config.toml
model = "contrastive image-text model"
image_size = 32
horizontal_flip = false
translate = 0.06
encoder_layer_scale_init = 0.1
encoder_conv_stem = false
text_encoder_activation = "swiglu"
text_encoder_fused_qkv = true
text_encoder_qk_norm = false
text_encoder_inner_norm = false
init = "torch_default"
learning_rate = 0.03
nesterov = false
adamw_lr_other_params = 0.0025
batch_size = 128
Rows from block 10 of the image encoder of a small contrastive image-text model, named by matrix and row number. Rows with one number belong to one neuron. Each number is 128 + 32 x the weight over its row's rms, rounded and kept within 0 to 255. All counts start at 0.
After each neuron's rows are labels from the 100 images, of 14976, where the neuron reaches its highest value: "top examples" is what is common among them. Only what is clearly more common there than usual is listed. The data: numbers of one to four digits printed on busy colour backdrops.
# fc1: MLP up (encoder.blocks.10.mlp.fc1.weight, 1536x384), inputs 0-76
# fc2: MLP down (encoder.blocks.10.mlp.fc2.weight, 384x1536, transposed), outputs 0-76

fc1.388 [117 154 102 145 156 168 117 116  85 168 106  48 108 156 139 150  98 105 161 170 150 183  75 154 165 197 136 139  99 149 103 135 143  97 122 133 143 138  82  91 199 188 115  93 110 126 132  98 124 134  71  93 127  75 121 136 178 147 113 115 122 105 118 131 205 109 129 116 110  69 130 182 108 136 126 166 133]
fc2.388 [130 142 158 145 119 129 139 214 172 112 167 132  89 147 136 187 163 174  60  93 113 124 107 135  35 103 153 112 118 109 134 111  80 130  95 122 149  90 147 206  58 110  56 134 178 142 120  69 119 137  79 204 175 155 142 147 114 106 144 172 125 120  86 148  95 111  98 138 160 106 140 109 156 166 138  85 170]
top examples: the digit 2; length: four

fc1.245 [147 106 146 195 159 125 101 150 167 123 140 111 123 146 133 128 112 116 140 127 111 109 123 154 162  80 205 149 178 115 110 122 189 120 112 107 131 181 132 185 120 142 111 147 181 136  39 170 164 130 149 112 161 135 128 168  84 146 150 125 165 116 125  86 143 115 157 116 116 122 128 115 105 120 147  76  93]
fc2.245 [204  95 183 132 128  95 123 141  62  95 140 137 119 160 145 180  92 197 133 133 184 114 147 148 123 164 210 127 108 144 161 110  80 126 126 113 164  98 106 145 137 126  73 179 113 133 243 111  81 153 133 199  88 148 123 121 118 113  75 160 105  83 146 115 117 103 131  77 133 153 124 106  92 127  82 111 177]
top examples: the digit 0; last digit: 6

fc1.612 [145 146 113 148 158 165 171 132 152 137 100 170 111 162 118 177  65 143 119 134  83 151 139 127 107 122 167  97 144 132 139 144 134 139  69 136  47 118 147 105 157 229  99 118 156 156  92  36 168 189 167 146  77 119  84  79 124 122 167 127  44 190 152  86 132 172 118 149 105 114 114 130 166 184 126 129  99]
fc2.612 [ 97 117 113 129 129  79 113 148 163 128 146 146 138  90 130 119 152 141 147 131 160 125 120 168 119 154 109 131 120 124 183 133  96 172  95 118 149 141 118 133 122 108 161  82  57  56 147 144  89 134  62 129 144 101 110 175 174 115 123 101 135  89 156 197 180 147 115 154 168 151 114 151 117  79 129 144 129]
top examples: the digit 8; first digit: 8; length: one; last digit: 8

fc1.743 [138 162 164 109 134 131 115 119 120 157 160 132  94 103  97 132 128 182 104  76 127 158 123 143 123  59 181  67 152 170 124  36  96 134 130 120 139 149  95 111 103 172 121 177  96 128 165 162 167  77 150 111 139 159 151 102 142 142  66 125  54  66 148 143  96 109 118 139 108 104  62 181  98 124 139  88 155]
fc2.743 [155 126  61 142 137 120 112 148  36 147  90 190 161 146  65 126  83  71 112 103  96 111 141 181 157 133 121 152  62 107 161 215  97 137 153 109  94  99 154 150 102 167 224 151 143 110 152 139 130 124 164 152 111 174 112 108 152 148 160 131 155 106 144 172 129 179  99 156 134 184 182  52 242 150 112 181 113]
top examples: the digit 0

fc1.544 [ 95 160 123 162 157 140 167 126 156 111 162 155 104 110 162 146 162 128 151  95 162 121 126 127 157  53 160  98 126 178 141 118 122  98 196 143 116 132 114 104 157 151 119 111 105 108 106 115 123 114 129 163 113 133  76 147 133  97 110  83 102  96  75 239 141 118 201 148 184 139 130 170 157 160 129 128 144]
fc2.544 [113 123 156 125 188 122 111 194 142 147  18  63 156 112 122 101  96 181 161 103 156 101 129 112  50 134 124 148  86  81  68 159 124 135  94 146 158 155 127 144 108 138 102 111  99 159  98 163  74 107 128 114 109 171 113 136 167 117 114 136 168 116 122 107 119 147 161 140 115 100 123  97 129  90 130 168 114]
top examples: the digit 3; last digit: 3; first digit: 3

fc1.404 [148 194  71 150 107 140 115 101 179  93 162 127  99 139 141  93 137  89  89 132 119  79 105 144 139 113 194 165  77 166 128 122 132 109 112 152 141  71  74 100 117 105 108 149 140 134 127 141 129 102  98 138 166 118  91 118 162 127 125 103 152 141  60 155  78 109 143 128 206  90 152 202 141  80 127 148 142]
fc2.404 [ 97 140 125 123 118  91 119 161 108 127  90 137  78 151 125 184 208 171  94 127 144 111  89 124 109 124 146 114 101  91 163 185 121  97 130 106  99 134 177 163 155 146 147 159 122 111  91  62 104  89 104 158 116  91 170 140 174 133  56  90 113 137 160 109 172 169 155  85 155  94 133 132 179 134 128 102  83]
top examples: the digit 5; last digit: 5; first digit: 2

fc1.293 [159  86  72 119 159  85 116  82 107  79 165  97 120 153 158 123 124 125 163 100 136 148 122 153 166 155 133 154  79 174 171 145 153  95 118 157 153 152 147 120 182 130 118 140  91 131 121 118 119 197 168 184 119 146 129 164 151 152 114  68 136 142  76 121 152 104  94 122 133 157  80 135  89 132 105 111 163]
fc2.293 [118 101 170 102 121 156 103 164 171 166  78 127 111  76 141 116 183 128 152 146 126  99  88 118  83 109 109 129 181 108 141 151  93 106 133 136 116 118 160  99 152 145 185 172 136  91 140 134  92 132  70 146 171 105 111 114 106  86 157 139 164  89 119 129 116 139 145 119 137 144 109 125 120  88 127 163 116]
top examples: the digit 8; last digit: 8; first digit: 8

fc1.440 [166 153 179 147 107 151 140 115 103 103  66 155 115 151 131 138 140 126  92 123 123 112 142 157 127 134  91 142 121  75 139 104 124 174 113 191 122 123  98 115 140 111  83 193 153 111  66 140 119 153 153 171 147 125 168 173 119 179 162 141  91 124 123 239  71 172  68 109 107 172 146  92 123 211  98 104 154]
fc2.440 [ 94 125 104 133 165 127 127 103 145 118 110  98 100 135 170 133 102 130 126 129  98 140 112 119  86 100  73 144 132 126  60 134 117 109 146 114  86 165 102 116 112 132 119  76 126 177 152 131 160 169  90 108  59 129  94 157 116  92 111 147 123 145  96  80 111 133 110 178 155 144 150 133 179  83 143 150 132]
top examples: the digit 8; last digit: 8; first digit: 8

fc1.523 [171  65 113 105 166 172 139  94  59 103  98 106 136  99 109 130  87 146  54 134 104  73 123  94 103 101 132  99 142 134  70 201 134  67 105 135 104 110 120 107 114 156 146 113 100 120  95 154 172 146 130 126 104  53 131 123 125 147  91 112 158 146 133 117 163 123 175 147 127 135  76 157 125  77 140 102 125]
fc2.523 [ 77 132 131 131 143 109 128 124 139 115 207 118  92  93 154 158 140  97 160 128 120 107 108 102 102 143 146 134 132 128 189 139 120  91 173 127 121 176 113 160 171 121  89 163 189 113  68  99  56 118 129 117 125 168 159 124 139 147 181  89 150 139  73 157 105 101  98 180 167 152 136 160 127  98  98 101 164]
top examples: length: four; the digit 6; last digit: 6

fc1.386 [162 148 124 142 136 195  76 189 141 117  78 100  92  90 125 114 130 109 144 106 126 121  97 127 100 151  77 132 167 144 197 119 122  94 132 149 143 136 127 103 143 133 160 155  63 115  96 109 117 112 123 143  78 142 159 106 170 153 124 177 106  99 136 160  72 114 146 111 101 174 154 107 180  73 128 128 177]
fc2.386 [102 143 159 165 155  82 135 112 142 121 121 153 136 135 150 149 159 105 136 146  88 178 102 189  84 182 161 125 108 131 120  71 131 147 115  89 165 149 114 105 137  94 118 159 178 120  99  92 126 175 108 104 118  98 119 154 109  78 140 181 151 119 109  85 175  94 142  93 107  88 134 124 140 168 114 178 158]
top examples: the digit 2; first digit: 2; last digit: 2

fc1.205 [ 96 102 124  63 136 150  88 103 176 109 141 102 102 142 180  42 106 110  82 149 123 141 149 154 103 101  89 117 144  90 156 197 155  99 111 127 141 107 162 106 107 115 120 112  96 134 146 150 216 131  87 189 178 150  72 160 129 141 149  89 155 113 174 121 109 136 143 177 173 128 144 133  85 131 173 162 104]
fc2.205 [139 131 129 161 133 163 142  86 165 134 112 159 148 139 107 154 201 192 181 115 143 138 144 155 141  90 157 124 118 134 160 106 131 173 122 157 103 108 119  65 129  67 154  94 184 127 174  95 100 130 140 169 110  83 144  65 158 123 168 147 124 101 120 221 162 105 126 162 117 161 166 109 138 124 126  82 129]
top examples: length: three; the digit 5; the digit 7

fc1.349 [151  98 111 105 178 116 121 116 100 103 133  94 113 169 125 129 168  44 127 111 113 100 154  91  67 142 137 123  95 166  84 110 103 128 138 147 163 117 122 141 127 149  81  88 143 109 142  80 121 138 120 129  96 165 104 108  82 101  99 112  84 133 106 220 130 185  96 166 149 121  67 108  83 109 129  90  77]
fc2.349 [138  86  92 127 149 105 143 124 191 131 151 175 127 119 133 136 130  92 145 132 130 119 128 117  20 130 160 125  98 123 165 139 118 125 138 133 113  89 102 152 167 145 137 141  98 160 112 118 140 106 151 117 148 118 112 184 129 115 162 153 161 123 101 124 150 133 135 112 121 168 118 171 189 128 122  92 145]
top examples: the digit 2; last digit: 2; first digit: 2

fc1.210 [157 113 145 171 107 144 199 114 110 103 118 125 104 150 105 140  83 111 125 124 125 110 137 109 127  79 100 115 141 141  95 132 162 169  99 104  79 103 106 164 161  67 136 152 137 165  91 141  90 183 137 110 134 120 113 109  56 117  94 196 125  97 104  90 139  92  92 127 143 146 125  96  89 116  77  99 144]
fc2.210 [127 115 175 107 161  88  68 204 159 137 153 140 150 105 135  55 111 137 149 119 140 145 121 174 142 112  85 158  86 122 173 114 126  68 118 127 177 136 140 102 103 155 115  93 145  86 202 102 125 154 147 133  94 110 117 129 189 117 146  90 110 120 138  78 109 119 178 108 123 151  97 181 105 180 153 156 153]
top examples: length: one

fc1.647 [159 141 166  75 135 139 120  70 140  85 222 146 140 108 116 191 181 113 134  96  99 135 155  91  91 107 151 167 113 124 204 119 136 151 142 141  78 111 159  97 150 109 159 111 111 122 137 167 147 161 155 123 154  90 152 167 113  89  81 136 152  99 131 135 159 186 148 156 116 125 166 123 104 174 119  88 131]
fc2.647 [ 82  96  72 147 114  67 132 115 113  96  88 143 131 147 174  71  71 185 150 129 161 107  95 149 158 150 174 130 133 158  90 128 104 113 113 110 129 160 136 115  71  90 182 148 194 128 127 107  71 130 146 122  73  65 149 105 134 177 154 135 170 140 112  93 136  72  84  69 134  70 105 124 140 103 175 123 135]
top examples: the digit 8; length: four; the digit 6; first digit: 6

fc1.366 [155 144  98 106 158 138 114 121 101 100 107  86 160 135 153 156 108 185 105 162 123 112 120 101 121 169 126 140  79 170 108  50  31 139 107 121 109 123 176 134 131 154 128 120  62 136 120 179 255  91 118 119 142 130 141  93  67  81 101 117 137 148 145 137 208 119 136 163 141  96 137 131 122 137  94 125 107]
fc2.366 [113 149 128 151  40  99 128 147  80 160 145 119 139 110 138 142 109 108 110 125 122  74 132 152 104 117 207 144 131 111 110 120 133 120 165 132 226 105 134 134  94 125 138 117 129 141 203 130   1 112  74 118 133 163 109 109 113 146 107  82 160 111 121 144 150  99 169 122 145 124  74 122 139  98 118 152 145]
top examples: the digit 4; last digit: 4; first digit: 4; length: two

fc1.189 [134  79 107  73 125  93  97 100 151 142 127 124 134 109 186 120 136  67 101 123 128 129 171 110 135  96 115 163 104 113 108 124 103 106 137 151  84 104 104 100 138  57  86 120 179 186 180 118  86  82 134 122 130 202 151 114 142 126  93 168 146 136 116 155 163 144 198 126 187  96 122 112 144  86 122  91 106]
fc2.189 [125 130 113 134 191 123 131 145 125 121 121  99 127 125 161  85 136 138 122 114 120  69 140 117 137 137 111 107 117 133 185 110 128 119 119 107 186 136 118 124 164  96 189  76 147  99 209 124 178 139 139 221  62 102 150 161 160 130 142 115  81 138 129 103 158 114 102 167 138 162 169 137 123 190 147 127 138]
top examples: length: three; the digit 5

fc1.653 [109 160 102 145 131 107  83 111 115  89 162 115 139 116 123  99 122 100 149 160 128 129 133 142  97  98 122 160 131 110 143 153 163  92 134 127 153 128 107 195 108 156 154  99 176  92 165 129  87 133 184 177 108 113 101 171  40  98 137 148 154 124 178 120 111 114 183   8 126 127  91 229 134 123 134 140  98]
fc2.653 [122 166 174 148  94 182 106  81 103 156  97 170  63 149  97 128 125 146 153  97 180 116  94 144 183 124 138 110 160 103  52  71  88 161 139 179 143  87 180  66 157  96 166  99 145 100  96 142 136 129 121 128 118 158 148 108 169  88  58 121  82 136  55  33 162 105 127 147 168 168 137 113 132 115 152 134 132]
top examples: the digit 5; first digit: 5; last digit: 5

fc1.436 [133 122 139 114 136  57 126 143 148 113 220  53 158 143 128 152 170 148 126 147 145 178 124  95 144 147 177 137 164 118 183 100 141 101 159 148 142 116 140  73 116 147 105 159 102 137 112 102  90 107 136 138 131 188 145 151 155 145 103 112 135 132 128 189  93 162 172  98  56 113 154 113  58  83 107  89 109]
fc2.436 [124 154 174 168 131 118 132 127  87 124  37 115 127 149  89 107  92  68  52 147 136 103 110 126 104 135 130 150 172  93  90 113 131 135  75 152 152 163 117 106 113 127 161 114  90 120 154 129 131 153 121 159  63  87 131 152 121 134 149 146 158  69 119  76 114 164  36 174 112  99 161 130 142 178 138 157 136]
top examples: the digit 4; length: four

fc1.710 [142 129 107 150 168 164 105 169  28 100 115  76 112 125 118   9 143 120 112 106 141 215 150 139  90  90 117 102  67 118 110 143  93  95  52 138 130 130 190  76 144 177 136 131  79 138 120  72 150 129 144 139 118 171 148 149 174 173 119 118  47 132 174 185 158 170 180 178 136 157 128 128 233  92 125 155 123]
fc2.710 [ 94 129 149 148 146 120 145 121 141 101 131 166 117 129  95 140  58 134 103  81 106 143 125 157 129 151  99 136 201 142 149 102 124 146 126  92  79 151 140 119  77 147  86 165 187 232  85 153 140 102 133 182 123  90  98 176  95  78  87 150  65 157  90  21 117 133 147  97 119  95 109 131  71 116 116  62 150]
top examples: the digit 4; last digit: 4; last digit: 1

fc1.615 [ 93 133 118 125 142 122 186 129 203 143 159 145 157 139  94  91 128 125 118 139 171 133 108  92 153 116 116 158  83 132 138  18  85 106 132 109 175  88  99 143 162 137 121  70  86 162   2 138 120 111 158 117 127 100 135 111 165 171 126 133  74 112 114  52 100  91 132 147  99 102 128 135 163 190 141 113 159]
fc2.615 [ 70  87 108 121 158 158 170 216  60  89 180 181 115 119  88 109  74  87 133 117  94 150 113  92  60 135  36 134 177 113 121 143  82 137 144 128  89 152 149 136 151  92 116 142 156  96 214  96 122 176  89 192 117 139 155 128 141 126 108 149 125 134 101 185 108  97 152  91 114  68 138 167 139  94 105 110 104]
top examples: length: three; the digit 9; first digit: 9

fc1.564 [181 133  82  88 111 122 140 144  61 144  98 108  94 140  67 135 132 131  79 124 149 142 139 116 125 168 184 140 154 122 166 162  62 177 166 166  95  77 155 171 141 116 125 122 175 152 160 109 103 109 126  97  95 154  91  76 117  96  35  68 131 125 137  95 119 143 157  74 166 126 168 115  80 102 115 127 211]
fc2.564 [ 94 145 147 174 165 111 103 128  99  93 144 163 107 121 180 181  80 155 180 175 155 162 100 125 137 156 164 157 151 120  70 127 177 159 163 130  93 186 166 172 141 174 181 176 127 108  86 122 101 146 105 101 178 122 104 161 128 170 168  98 145 116 149 127 119 107 100 157  95  85  72 146 198 124 125 138 124]
top examples: the digit 7; italic; last digit: 7; first digit: 7

fc1.736 [123 130 192 205 157  94  93 171  96 126 107 186 114 153 198 179 148 107  90 104 129 124 137 130 155 105 150  94 115 132 133 109  99  81 149 138 105 154  85  95  71 134 141 139 119 138  92 139 195 106 167  98 119 144 137 128 130 160 158 125 137 113 118 129 146 155  84 156 132 147 110 113 182 106  32 131 104]
fc2.736 [146 139  89  86 111 109 110 132 132 118 185 117 100 136 140  90 133 151 143 128 129  67 113  97  99  71 150  94 107 130  64 120 135 158 140 131 157 142 128 179 207 133 110 132 180 129 252  82 102 177 146 123 106 113 118 159 134 114  83 113 146 140 123 103 152  50 134 124 130 143 140 143  85 153 174 118 174]
top examples: the digit 8

fc1.81 [177 189 182 144 155  97 164 171 156 129 233 136 140 133 113  77 121 120 149 151 115 138 132 118  44 168 159 139 141 140 179 129  94 134 101 111 126 108 144 104 148 142 106 157 119  81  90 182 102 128 135 140 142  93 101 119  63 123 125 122 120 131 113  26 185 107 145 160 106 137  86  73 175 117  97 116 106]
fc2.81 [149 150  70  81 106 144 131 114 139 179  22 130 134 120 129 111 127 122 153 135 144 117 105  97 177 122 137 145 117  52 136 122 165 111 116 168 121  87 105  87 191 116 174 110  99 110 111  70 112 152 133 121 123 161 120 116 158 137  86 124 107 148 110 187 139 169 179 120 123  89 156 122 113  64  91 160  95]
top examples: length: two; first digit: 5

fc1.652 [108 118 122  99 159 146 152 114 196 148 100  63 151 159 149 133  85 170 130 110 105 151 162 138  82  80 143 112 170 154  74  95 125  93 158 109  11 116  74  93 116  68 132  81  51 113  69 142 124 123 148  93 105 128 161 192 135 118 200 126 130 129 131 170 190 205 136 144 143 103 151 107 140  83 148 138 149]
fc2.652 [180  94  82 120 153 137 136 109 109 146 146 177 105 111 152 124 115  99 127 131 118 132 114  79 119 140 145 119 110 132 149 147 148 134 104  92 159 113 102 143 146 130  99 149 117 127 107 126 184 103 158  62 195 108 152  79 111 151 153  85  40 101 153 157 108 115 151 101 128 126 115 208 111 142 161  95 154]
top examples: the digit 3; first digit: 3; last digit: 3

fc1.719 [112 179 168 103 119  78 126 125 136  90 206 116 170 173 117 153  85 119 130 137 105 172 170  96  85 147 128 198 141 110 140 103 130 155 184 163 101 197 203 126  89 106 120  84 106 135 114 134 104 167 132 125 109 137 142 142 167 180 115 113 159 111 161 134 168 110 117 145 105 153 176  64 104 128 101 124 120]
fc2.719 [166 156 121 112 132 108 145  86 118 156  88 142 106  57 143 120 138 116  69  97 157  90 112 150 128 100 138  62 160 101 123 159  93  99 108  91 135 100 115 102 165  85 105 190 106 107 198 106 179 111 118  81 139 119 102  94 111 104 132 138 101 132 161 148 136 159 131  90  93  98 103 143 133 121 185 157 108]
top examples: the digit 9; first digit: 9; last digit: 9; last digit: 8

fc1.137 [ 84 108 109 203 138 134  31  86 167 136 155 139 167 161 154 155 149 136 146 123 137 113 127 148  78 101 154 127 187 136  92  89 117 159 115 148 138 170  99 127 141 150 133 131 160 128  98 131 102 157 109 129 139 203 116 161  97 113 143  98 123 136 110  96 136 131 114 138 104 120  85 155  79 122  99 107 128]
fc2.137 [142 135 143 142 101 149 125 137 111 114 134 188 118 134  94 155 134 103 125 171 120 139 126 128  89 139 208 143 124 111 162 115 132 127 134 136 160 158 112 157 151 101 133 106 116 115 110 118 154 121 140 140 128 113 119 117 127 123 139 102 102 147 143  90 152 146 255 147 118 139 162  93 113 131 133 136 113]
top examples: the digit 4; length: four; last digit: 4

fc1.333 [101 108 115 175  91 163 114 142 129 104 133  76 108 137 101 177 199 160 157 151 128 132 109 151 155 131 162 157 157 113 177 174 145 115 181 166 113 151 158  90 128 138  95  62 105  84 116 116 159 105 139 135 100 127 164  72 115 103 113  77 180 178 132 139 108 202 130 180 158 120 131 187 148 176  94 142 118]
fc2.333 [150 115  87  56 165 112 116 174  96 104 115 213 137 139 161 114 174  95 191 108 102  82 123  99  91 121 109 113 172 104 156 113 100 170 130 123 144 105 121 116  24 147 154 130  96 149 180 138 126 111 128  79 127  96 119 128 108 110  77 145  70 107 148  89  58 145 126 101 145 154 153  54 139 110 124 100 116]
top examples: length: four; the digit 7; the digit 0

fc1.442 [162 106 140 111 206  98 111 140 129 116 131  96  85  89 123 140 123  87 171 155 138 143 152 197 183 132 145 153 210 187  93 137 133 101 104 101  94 105 120 136  97 167 135  66 104 121 106  65 151 128 129 139 128 116 115 144 131 108 188 144 137 128 126 146 130 110 110 136 129 116 101 110 118 112 163 152 108]
fc2.442 [ 77 111  85 113 107 112 135  73 122 148 139 154  99 127 144 161 131 126 146 132  97 148  71 125  82 101 155 118  63 103 125 139 145 113  93 194 135 108 169 149 154 109  73 111  71  88  87 105 102 123 111  71  75 145 171 137 129 107  62 108  84 173  87 156 147 230 158 134 113 136 149 165 146 186  69 155 111]
top examples: the digit 8; the digit 7; last digit: 7; first digit: 8

fc1.34 [ 93  88 131 130 176  73  81  96 108 131 117 174 123 139 255 154 137 128 105 125 146 201 153 101 166 151 156 123  69 132 124 128 129 136 123 121 152  98 139  95 135 127 157 177  89 102 105  82 106 114 106 106 170 116 116 152 193 130 145 151 119 118 156  94 138 125 165 117 153 170 144 145  60 139 147  78 138]
fc2.34 [141 153 115 116 134 179 176 137 105 129 123 130 150 114  83 108 110 149 108  96 132 160 170 124 150 146  90 124 103 142  99 117 132 167 115 101 103 139 155 121 133 100 147 127 133  93 113  99 139 179 156 178 188 145  92 160 125 116  34 107 151 206 171 172 125 175 170 132 127 106 169 146 137  91 105 144 149]
top examples: the digit 7; length: four

fc1.253 [102 138 188 147 140 111  94 139 113  93 107 110 135 126 125 110 109 142 151 165 145 133 160 114 112 140 139 132 112 103 110 109  77 111  97 120 120 159 127 106 124 107 103 117 151 126  48 141 170 129  67 122  92 189  99 116 140 169 167 159 126 147 103 124 156  95 104 107  78 177 117 138 145 132 166  99 174]
fc2.253 [123 135 128 115 120  82 136 140 165 127 176 189  99 150  99 172 151 170 162 112  62 106 110 150  73 140 133  86 127 164 185 118 115 109 133 125 129 104 132 165 103 112 130  75 190  89 128 145 140 133 142 111 129 133 108 173  88  76 110 197  83 163 146 112 146 126 134  99 159 100  98 136 124 170 166 120 141]
top examples: length: three; the digit 0; last digit: 0

fc1.336 [ 83  58 166  96 143 133  67 111 189 146 139 134 152  73 148 158  92  91  92 132 119  86 103 170 161 119 178  69 117 111 232 128 148 184 103  84 112 159  97 170 137 150  92 124 111 175 159 106 151 131 135 133 163 138 132  98  80 158  77 106 169 113 163 164 155 176 154 106 115 149 134 105 129 132 126 133 101]
fc2.336 [ 93 112 171 205 172 119 110 119 149 117 115 152 118 141  34 157 139 144  75  83 137 160 132  93  98 108  94 100 126 151 162 168 145 127  98 145 145 101 120  75  87 104  54 112 147 180 152 137 150 113 104 127  82 150  91  93 180 107 107 220  63 123 105 206 185 160 113  97 130 124 120 201  75  56 128 101 120]
top examples: the digit 9; last digit: 9

fc1.361 [108 107  77 172 170 125  97 108 146 148 106  93 102 125 122 200 159  91  76 137 120  93 173 116  67 159 167 125 150 119  73 131 115  98 181 138  82 178  54 131  64 114  99 155 134 177 125  98 178 122 104 117 161 150 102  94 172 102 125 181 164 145 134 117 135 133 143 163 159 132 180 149 171  80 154  87 108]
fc2.361 [ 88  96 195 139  91 156 138  91 163 126 104  94 112 140 173  93  76  83 126 149 120 108 145 131 145 152  84 138  94 156 123 120 168 119 151 133 164  96 199 141 157 133 124 198 111 225  92 135 123 149  98 134 162 128 132 207 110 151  92 161 146 146 153 116 106 115 100  98 160 132 124 124 141  56 131 165 135]
top examples: length: two; the digit 5; first digit: 5; last digit: 5

fc1.489 [143 144 119  39 112 154  78 159  47 142 116 131  97 143  73 165  69 187 111 124 147 126 139  97 117 115  51 138 167 101  78 129 145 170 184  69 165 105 128 155 164 142  90 118 146  85 114  96 158 178 103 158 178  79 112 145 102  99  59  90 132 101 137 152 126 149 122  98 150 148 146  78 136 134 110 136 101]
fc2.489 [131 164  84 160 149 161 112 131 114 154 119 188  93 140 150  91 138  97 130 107 130 126 104  99 159 147 177 143 164 126 160 124 134 104  55 100  89 174  94 162 159  97 212 146 152 113 106 125 102 139  99 109  62 168 111 183 125 172 197 157  39 142 129  81 146 140 131 130 117 109 115 117 140  84 110  93 125]
top examples: length: one; the digit 7; first digit: 7; last digit: 7

fc1.11 [148 111 146 179 145  78 149 110  88 134 120 125 149 152 100  88 133 162 124 125 124 161 129 130 112 113 181 118 147 142 103 152 106 106 125 155 148 154 183 169 156 146  88  63 128 159 142 157 191 138 155 130 128  94 213 150  99 122 121 101 141  79  93 158 133 109 119  75 136 116 127 143  99  77 119 120 140]
fc2.11 [193 100  94  61  38 154  84  87 177  88 100 142 123 101 151 126 157 148 156 143 119  84 115 138 162  91 113 114  98 129 167  80 106 134 114 179 131 105 127  93  73 125 142 152 170 129 129 138  23 153 155 111 134 192 123  83 172 137 104 195 142 114 176 180 133 108 137 156 112 150  96 220 151 132 132 125  98]
top examples: the digit 8; length: four; first digit: 8

fc1.174 [148 100  81 138 161 149  89 148 103 108 173 152 151 147 138 150  84 171 121 128 123 137 114 131 103 148  29 170 143 143 162 165 171 135 154 148  89  51 125 178  94  97 130 185  98  95 130 143  99 122  97  75  73 140 146 128 125 136 114  74 128 104 117 218 119 168 165  59 130 132 118 157 149  97 155 122 116]
fc2.174 [ 88 175 145 177  93 113 120 114 178 133  78 138 176  93 185 158 138  89 119 115 136 140 112  82 157 133 150 129 148 121  47 143 148 132 112 170 163 146 130  68 112  93  92  91 102 123 124 118  99 114 134 116 128  77 139 158 155 135 138 170 104 151 133 114 117 108 165 177 122 131 129 103 151 102  97  78 127]
top examples: length: two; the digit 6; last digit: 6; first digit: 5

fc1.723 [163 136 150 120  89 100 146 145  30 152 127 189 140 109 143 109 176 130 177 123 139 128  94 133  99 142 135 100 150 113 157  70 170 152 111 170 124  90 144 120 103 135 102 155 131 144  89 155 131 156 149 108  95 141  85 152 115 174 152 149 138 159  68  92 148  67 125 192 152 114  85 135 114 158 128 147 121]
fc2.723 [170 117  83 144 147 110  93 144 131 136 121 144 142 184 144 125 112 104  89 153  51 146 146 176 122 113 108 136 139 163 103 129  93 114  99 173 123 144 100 176  96 136 141 170 106 162  76 164 126 122  91 149  88  88 151 119 115 104 125 188  72 129 122  98 122 120 148 103 170 108 125 101 105 128 160 122  90]
top examples: length: two; the digit 9; first digit: 9; last digit: 9

fc1.535 [160 137 150 140 103  87 129 114 147 135 132 138 126 117 142 173 120  80  79 144  94 102  96 129  98  87  97 120  85 131 123 115 131 154  63  98 125 153 103 104 158 129  69 112 119  93  97 147 123 175  97 130 118  82 123 188 144 144 171 104 115  92 159  94 194 101 123 134 180 137 113  67  22  88 134 136  69]
fc2.535 [128 152 111 146 166  84 106 101 115 165 148 101 119 114 117  94 167 169 128 114  88 120 137 157 122 158 151 147 139 108 193  95  80 121 123 100  95 119 116 108 174 173 206 131 164 129 147 170 116 111 106 137 125  94  91 123  80  99 187 127 124 161 175 129  90 156 135 125 154 156 104 121 169 125  95 137 136]
top examples: the digit 0; length: four; first digit: 0

fc1.642 [126 137 148 108 113 187 184 185 100 142 215  54 121 103 152 189 179 162 141 126 128 136 146 133  57  67 151 172 175 130 189 153 163 147 150 153 215 154 181 129 132  99 124 118 169 120 139 121 111 158  89 173 147 148 155  77 161  61  92 156 177 129 163 165  84 125 127 148 133 105 170 201 166  52 166 117 103]
fc2.642 [ 98 115 159 190  96 139 111 106 176 139 144 176 124 153  94 131 130 128 146 108 107 138 142  98 199 154 111  96 109 123  68 110 106 131 136 149  95 141 122 128 128 165 133 137 141 149  59 134  76 114 146 132 134 171 178 124  98  93 125 108 146  99 116 134 123  76 159 150 140 124  99  61 107 147 118 111 126]
top examples: length: two; the digit 0; last digit: 0

fc1.154 [144 165 150 152 123 163  68 123 120 128  61 118 117 143 120 136 181  82 161 108 176 103 137 149  97 112 173  70   0 189  94 145 163 142 156 121 117  93 186 178 143 214 123  99  97 154 121 110 145  96  89 140  61 121 172 210 179 136 169 119 133 136 128 116 120 139 169 160 131 156 157 186  93 196 123 163 150]
fc2.154 [125 142 123  85  87 120 105 106 122 203 150 178 156  96 152 153 112 171 116 178 151 131  94 164 137 106  74 169 119 122 112 124  94  96 108 118 125  92 140 138 142 117 142 160 159  78 158 102  79 112  99  96 152 114 122  94 111 145 121  80 104 139 157 118 158 131 137  77 168 134 131  88 176 180 149 122 145]
top examples: first digit: 8